A small contrastive audio-text model, trained from scratch.
Data: trained on melodies that start on their tonic, played by one synthesised instrument, 26041 training examples, 149.4 epochs.
Rows from expert 13 of block 3 of the audio encoder, named by matrix and row number. Rows with one number belong to one neuron. Each number is 500 + 50 x the weight over its row's rms, rounded and kept within 0 to 999. All counts start at 0. Numbers have three digits each. After the name is the row's rms in percent of the matrix's.
# up: expert up (encoder.blocks.3.mlp.up, 16x80x160), inputs 0-159
# down: expert down (encoder.blocks.3.mlp.down, 16x160x80, transposed), outputs 0-159
up.22 105:566529511539508560549385419529463386547552498515461469555537462602482427449479477468460576500496540490411503500541559538383424510518521431494499541452590544539501501441553517507594530452524446516564509508468481502449543435512594521547447515424397517468555527542596534492518549509428479488481487501536501634537429501489431510541507493443449623518502562484505521506528513444500535506579521428449503500484472576453638409476461531474569552564413441515483442497508538449464536504521412
up.23 098:503576565454483564499542495479480580474514511468411429461458496561517423579453427511503445491461512532520493522401554502519506493442368476558489533529626474515456400584546547462526482542503559515460524587503474484444559429513454450562507532551475517513479535498547547434590536485532432473463436610519433469548481607512463518512517477541497508501529457512485498453484432546540610501472327534393482491445559514476532506486559458498387484511484525443398514493526428558437456481544570
up.24 100:527487454579535515520476537438564416555460589621536496579469501473501534501471489387432522469532478503524490472484448453504385493483492479495476502473543563464491462536537567481475457451515544511494565477513421623509537535536605467524498594476543572465441570464439564464497461478493512472525391470549556499543507507508295460544543498510489587511421506476440376549494489486526507442511538542443529527509521495460465431585394520481471548549511453432440443555537570487486505459570569
up.25 116:475500571417478546459382558495491504535517478438463412488446536496536548499438468538610446497485455375522509545498495473556537516444548512454565553484403516462504482516468533551454536568458489541536579413462455487546509508563553409534430523540519501506490526553407453435579425576439489524468565482589536506520469529477401479497495497465348418484567543502567599468488470415528466574515454536450459533511539490589543428501531535539500455584424533581462511606461486468489513526529537
up.26 091:558532549450512417532500519476480530490550425514496449555472529611559503474521515442549528465413406429423590478538475539391464543604503460563525490524574546473562419424453529540516526481461574574300525467475487532494413517529461506471563416557481415507505504504481521545531496530551502571486514425562503523570439503525466569527381496493457425574515478490394585429487530479484561490565478455493508491536559425500505531524557530474491493576554508516447544476538564474437462483461478
up.27 110:496501510527485500488507465487511574485557483551550502470510459570514483505582489484498519501520551475526524470445420551411500441526431567457465437550465522436466597479556492455425414447375474472461475470495581595525378555490479384524506473595528490426506537497532519431536434561503458492472528514560433558459611466548456533547469601454483521486555450522596570527493514497424506519446477516615490460487524564560450472508438548571577539623496396566462490418441514442546516496522460
up.28 090:498479510523442480494476522495531465552479523506504417488515457569387487526535568517510410488488312496561453465535519556597490589501523502536496595608585516485490513476483540557349464528520521597469542504509552511469448536601521505485490491479576493433519453590458461517357530477556527474528540524510513532451539518489532448466438429598589538479492543463484488447513448455457517466486474565543541455525391483442512473447493524524512513499506550494498459569524573357547420556496540
up.29 093:460465549541466508455566433458533573492463528517423468407518510420478468586511423459455450611505445552488512482527528507541551522493473466506587497407516508509450557548463446477471617511485463519503537392514490519520469416519516554592550562447481526542468565537465434457496490574499508517518438493611580505488535435585524442572447560453446515548570477565481584473478531552504476492404575492548483503483492477491399507438498440473480479405454553515486597467568560431647580498507551
up.30 094:517493549588600537516457545493557525533471538457558479386555536506438523508536496505587503525478436609459587466379552487492457553546529494431520507496488533457445556536526493402552570408504497566521553466419552458526500408522432449474541497563443526471474517528506498419446522579475424501472477444432538449473466489532559547458487548464443422606682516522512512494424513511457442475494588501437445602509448475520557458484433443428540512500556505429495507532508472509404503472488488
up.31 100:501448541519506441474460476533565553483497497556530538574527505574456434543436481558515454508545522591446430473511497550521531547492388569493482562481417478438583519557506545493531365512479504573550472414530542461534477502495460563460568539467549556546459487527474418492413483552536509500448491501445413461429449534479542566499580485541480456447542395475492607415450455463432590501479377523478399440474451482553466613505491471516478555538497500595479550492447482500421562498589444
up.32 103:452445481453423565495438526493489471482478724498405517522412470512551521569525462500551526488489442552494614467522481475602487490486444561505529438511499446529507467483498524561437561418367391434624426482502449503464498544568446458441453538439527459470463528510506434497465537515401547542459532471455475521613485564545438524524446511451561607485478535427535483509454525505555448553503440473452495522585481484559477464544558495519528524504521530483511543501580546467535448487536492
up.33 087:437453447463514551449441507537515526463491516462507502474406491467442575408555479563433585489527431474422538378538505602435504529445569513503515419532525453564572548477520517552480472498440525410550528440590599441545417525535416517523440432496506516532515429633593458427559507479549499479487497509430529564430503523528583482591501447556504513471449475525459602491496531472409522497522534451560514484527475431472480527541542465555475483540587517542453419487570442507527502573585462
up.34 094:504556450489452541499418485512562576546441493531563458574491479425554538539513417510483534459419579546490529568505500560473460515491470520471509558476450519419508537500416521442552444629538514560474463506551444419484481336453461452545556530394501451586531498515504538495444491535514540502471585428511556497452436544375483518457432542525518505552422377550528479537529425583497492495469405464416632487556480474526462516507534539479459492506436495476540483466507538508596508435546546
up.35 102:487504458481565522470440548549465602494458501510512597361530418591489389577534452520504464563569496545592414563477510509542447581464495405586494500496555600502475505476446486483480388516574574492587589573523574554553487454509426582411499433531449512499496483555493512481398505487533537474503481433502475514465438448484410512455536484511487504474450476516501567558544490392547547471425494521440507545484526521483539585437417543520428555473509488531495518538495552552568526456459522
up.36 085:502604521572490535395496516499549486478586582478560439470535461464486438538566470503571432475507427443448522551517497539511591522463532466548410513556480434462569419529421562549503437506411447432476518552509470555522556494501466459607468474484646515432495401479497489500459469511523499463470474469496465551471537569464504433468466552478611624427523457521536504490479449475472481470491467415416590446565526447463522504438526536535466531463439533534554596537455592510537466398455494
up.37 102:545564576531526506496392458535445534515415506466465498581453456477554499492390512526533557461460509428528552473467523598571518431506539419385474517548475510469528464459428518500377497570478612551506513489486455466465604545430471453547472426528502455572576506468568447517444456407480465545571473481468434606460433433512464455525480561432434474464489528629475537559537466524492537471534467542571538489495554518506575565455463493556462530562544541498554398476519431552520546501541485
up.38 097:501533420542435550624402538424433533461437466572503682553554492512433543514523508432529523511434476440539543513519508463554453407464445504438498568405500562545476464532485455429442463439500512502531508569533481499436474461499437543531459542422490518430477529415370501530538478568521452549539524527574448551557464517571488495454452543509596481508490485590508541578486456498564552541499521500436503451427535607493525631545520505502542534513520473484480473525522462568405467489493508
up.39 102:505488506416424539497484494415542579393522567447585532538486498471532501505491551468520523528592485458468518545523532535576466379477518460532493480523489493425522560534497494444533487492512496451521562393558563426546489467493478479434580532532459391486418533437563539449482471477477446474429527478507614520453534566437571591472454476445524583499591455519445558488544510592480491492513497413555498389422494421488493499496472565527460538551585426540492553410464544542550545531401409
up.40 116:493365451486465459582518476505556524508415465517567507500505550418466461571532587485500385535475527436535485490445317539575528493511417493515511460561487507459447484471503492474490408496498503505454473541489501436481500546603373495507469554541537466479453539549491556490512539510486427467464499499626545527492559321508514482578507523411552493468472506547542422481502386514552524460439619503460499516599485446538537568496558502559523565500452510464482559494533516527522520465482516
up.41 102:429526527533439452576385510531558615472475502487553451468562479524493536581503506575519516453501561509539457549491475525581472519513514562434558484576475540471440527594522545527428516499543468443527481429407473580523534436533511473590469604547515503460460499570507536480540399469465415518394457545462527485476555542423460504570464510518477464494491624448446546482518527560475559445481395471405500450484521445555511458472501517520376461565466466529468421413603517514496467566531580
down.22 088:470494514469500410428584518564478476513450502504575526476521596386393485531492426468476468440416465525549470542433498505502488537464500483484476461492496547523541544550468438528476431423431498496489480549501566543494517422496484489429561577635430475596561487489516561525502465462462555393568476542491509510490601469436506608616453450488530503458486486460581479415429477492544559471415475454532529501495394513511492512515403421445494471523472525475414459550441422539486514585594542
down.23 097:522536568546468417484421479431438435454484496431515496567617605442512525463574527536446575480490511544379499583473518562596454480506410534527460561385535439524512492517499485429529530504545497457527468505516426628517539473501465549437458516482505514421480417506535537500522448493476531574542401473462521472492555496535560567506475487395510439544569444487540408501504508416475412460460574515403498533454495423564549503443467559461454442530479493469500525465579466507464471503585589
down.24 105:444478529440523515478556512545417551531476433500462561536430494505522561498542407467569487574500527497531541423446516440448478578498610479584454488550439493543461464534563423527499531501478518590467470520564511550511440512469471456480557466462408471555478552475415497592522472512407478541562606479589535444528435589488443401505530427486495490653519625513546528489474512562553427499488532540467512503481517474442520478565394459477521521546467536430473457419469497526515496481617586
down.25 107:448440480404412467510481534501516509509461488430595547461420445537514499599459670463586502409446550501478468470512472462535484498499477539457514493493443455596513539373489448394591525571485472604525529548543430558486503557517485464512474506458607459459479538488545555553496486488390496554544551522418514512478596478555537433526473460517408469458539531495527499466425452515457465500492543498576497443443467517441539520543502562532520539396430539600560478444545517556478533472484453
down.26 090:505527448519505430512547537447570514486511521526488549449441419469426540602478433462501491411434510430537499568482546470409462470535474494449437504433564580492467573541430549434518582450438518502548486491490513446462447481457526468520353491557459533526575428502447513508467481470559505452547443493476529410562546410510586566527493546534565524473408414524451419524521475574530388422555474495467456536565427472506540564542437565474485448516493471482592474515493477537622569559478450
down.27 112:456379579567557422565562442471506459551519523568433438461529419476511520581517473529546525443386522413507548442466464411481471491528576441482601415500356533505454497425536541492519410466533483468495502549547592502563461544522464522544496491495498512483453511471474488428476533407526582438559498522586512524508463466547534433442371470471479585445425571544484517421499498546586501523515510529502541562482526431419469486464489526547496521400542468544464561505495493527490519397501496
down.28 089:471485569510533469478521499644479456477534513415497488510433481534472545521588606514543589488548500486443547580514501513569460444508459534464506582479535450517550448549578397461614430502545508443542495489450515461607500422474554561506557540510535532469548494568634528510578499503447552423464520501590559508522542535488521521509421503498412582549470525537519441401527448601549447483569517487518500448581595469515457501553575524481555513492516460583567522500420484582476514521436523
down.29 092:496493547501489487479440467472345511448491546557515523460523451487500550510413485541471413524523524533570445407597528456456513480441503490374560542491532489457502514410495464501464536560558520594535527461527547468484454540565574602465464508424429490523476542494491460628438484415555434475445462522474497534392541487471465484583464491521614494468566465553488554433493421467470595581449418481501555412485536472466568442519571535512469445474416529529476410495553478571453535494484503
down.30 097:537489606447491454470540519492535506572525477535546544498443471470486467559427506514604497431562402472441383557561465432581460641472474450553509547519474508481420434470564503610497557499490509508406527564495505541613451469524529455432440490518502517519507483485558567467542579548545412436523513478366446540449404524525476512506578492444474481421470451538490393507575502509512545546511551520507466551514504452516435452471432550490458432492583556516534462487517403557523540558502533
down.31 095:553507512515460435439462490472506391512567528552433535506522481470484574507486476528576514565484509498563442479542510523594498427479408502476501580543523526537540530402481408498520517465568487503536530478468367459547576478349493599382491480482552553494535549528394488471589491495537565427499477508545574551454447517468551600418568494482504513632478491519497554551465531468516499546546588477419500505497581465480406466541538443549448477469545580571505442523515448459544511529553479
down.32 110:523512461553560425587464502432482540440450371527512505414557492520521485556491501492406506500549401481589587452502535460521492472485542520467433483503476558584488452409431550390415522503631638472463561483524471522444497467504545511558526460572563439553481446467554469503657445479554498488507521506525542490483507494444554306483536476500506515500465478521478491481509597517469606435470580573440531503471499521528527496527481476527474488445466510507537520542457502499503555449488549
down.33 094:499529402558496493433482554437482548545525491561401437575457493587575477556441457538583467552464457508494511547572583517415513494527521455458434530521493414538427417520501475525516451501509585484505525503416536514531550508468521475522488451608514564490602538582534517542459525482524511532519408523496560534455550632558554450451593538452517509405442497489480517544509489621561519498459514444502537448532539599556510485560580538568561545482522615557513440570463523525554476512582468
down.34 131:464503572635427572483400503476581562540508478426498411520478568512524570561512523476534490504402620481503496598532574512529454526545505526551494587498481465515512502517612494579563409395535547453484444500465518468521550430418477492391470457474401471482556510518543407565457493453464482630492496494504517501467504469499494530435609466517517499547490520461528457484551441475520412473452488465552483446457580517520570507393402480516503472532579467473449500496479514488421546485540450
down.35 103:541412432529443506476519525512522418533449580453443575492535489545482480502478515458406508482461499467555467504584538465515441480496490561456503501540470569410516510488527521534404518461443466505477511547510455575500563453509501558511444503479480486476454565455529479562643315526512482520516464494476517488423488514476520522478549537504470574542446561508494402562509629450454488464534493523430530459535490456557417520516540483407340410386539429461488519486516482528525459505381588
down.36 089:481438497479465555540507465459587475468544498460467447482470489502506484534534532585439548562506457490470444511524556548482512524602490618442523591415479417455511502451535493404508474459478579503537462516423509526461568497403460544526378563492525481441449459448466513560603570469483484594489480475565496450574546510461549417512459454388445409520448572548484476535590465498518519493514546490509427450496466489506499562490421573497406511547389471510548501438346463549505525512569534
down.37 097:528565487541479527482569533655526526524470475532548447608539519582506481477477434507518523372460555481563541576444420551503517474496487438531421527525509438422503448537452580414477526460435545505501402460514484510471533655448508486438468557545589533456569558465574519572546479543509434530482465434485565473514526525477461464515482556428466505477544521463535450441423475495623493399533468540505541446547377519544543499481541487489478564453496535425481470562513472561474453421524467
down.38 094:497538502510500590509534453535436413513457479608550575445466518451362481471564476421522477457505542473508469480455432494612547536570546430606501537442485545519456471557468520544520544559508453484553473430497507525424541497514469490382584487475503473545612564502418544449464580561586544379518499530466442490509452475537454543503540555535542540491442473538483569445532518467580483437565545494431521553491492541418448512522517455502582576481444552538409527441610455515491529547542495
down.39 098:550583548617530486595506435342483443455501445566490487404513597509535590480553506532444507518486525515497457497547489452472552437550572529477491447513514475506512552503503539487468674488581521517514467536517494484526549494441520604469419516506481442599451487506482462428491497532475389454379540451561422520433464450412489580458522506538491573421492559490420387513511540522502546506489507553534488546469489484466454552571505521517470445498571555479449535465592498484554450524532483
down.40 106:485516450502492401455598504522488479402488519475393502531467457554488470479546545492536516528466541495515494491476460568495492481487344476582486511574475491535560478535492554542568552553485467511504531562566425476513512574646500583548501514510537449509393512464475550412569541497477417520420445486564432458409419432498505558549540483476496561573448465449520552490446550430467395478435404539581472465456458475455476465569549538525536482515407470443520573494519627539486492481524536
down.41 099:424569518483503508540493460636442448514376507489530496495440578425487460469564419527512436394498567546452483584567423453528542431472562460509515484448499580497438523491455485422544481544662514495407496489518459506462564546495484469522493493450461501463546489588522521411516428500559471471499520550415415500511592416559577442502482524524554538446539512471543477555420453466523506512519578484387493524420492464474534404500406508520478480450498499529445502389560511535500497490445500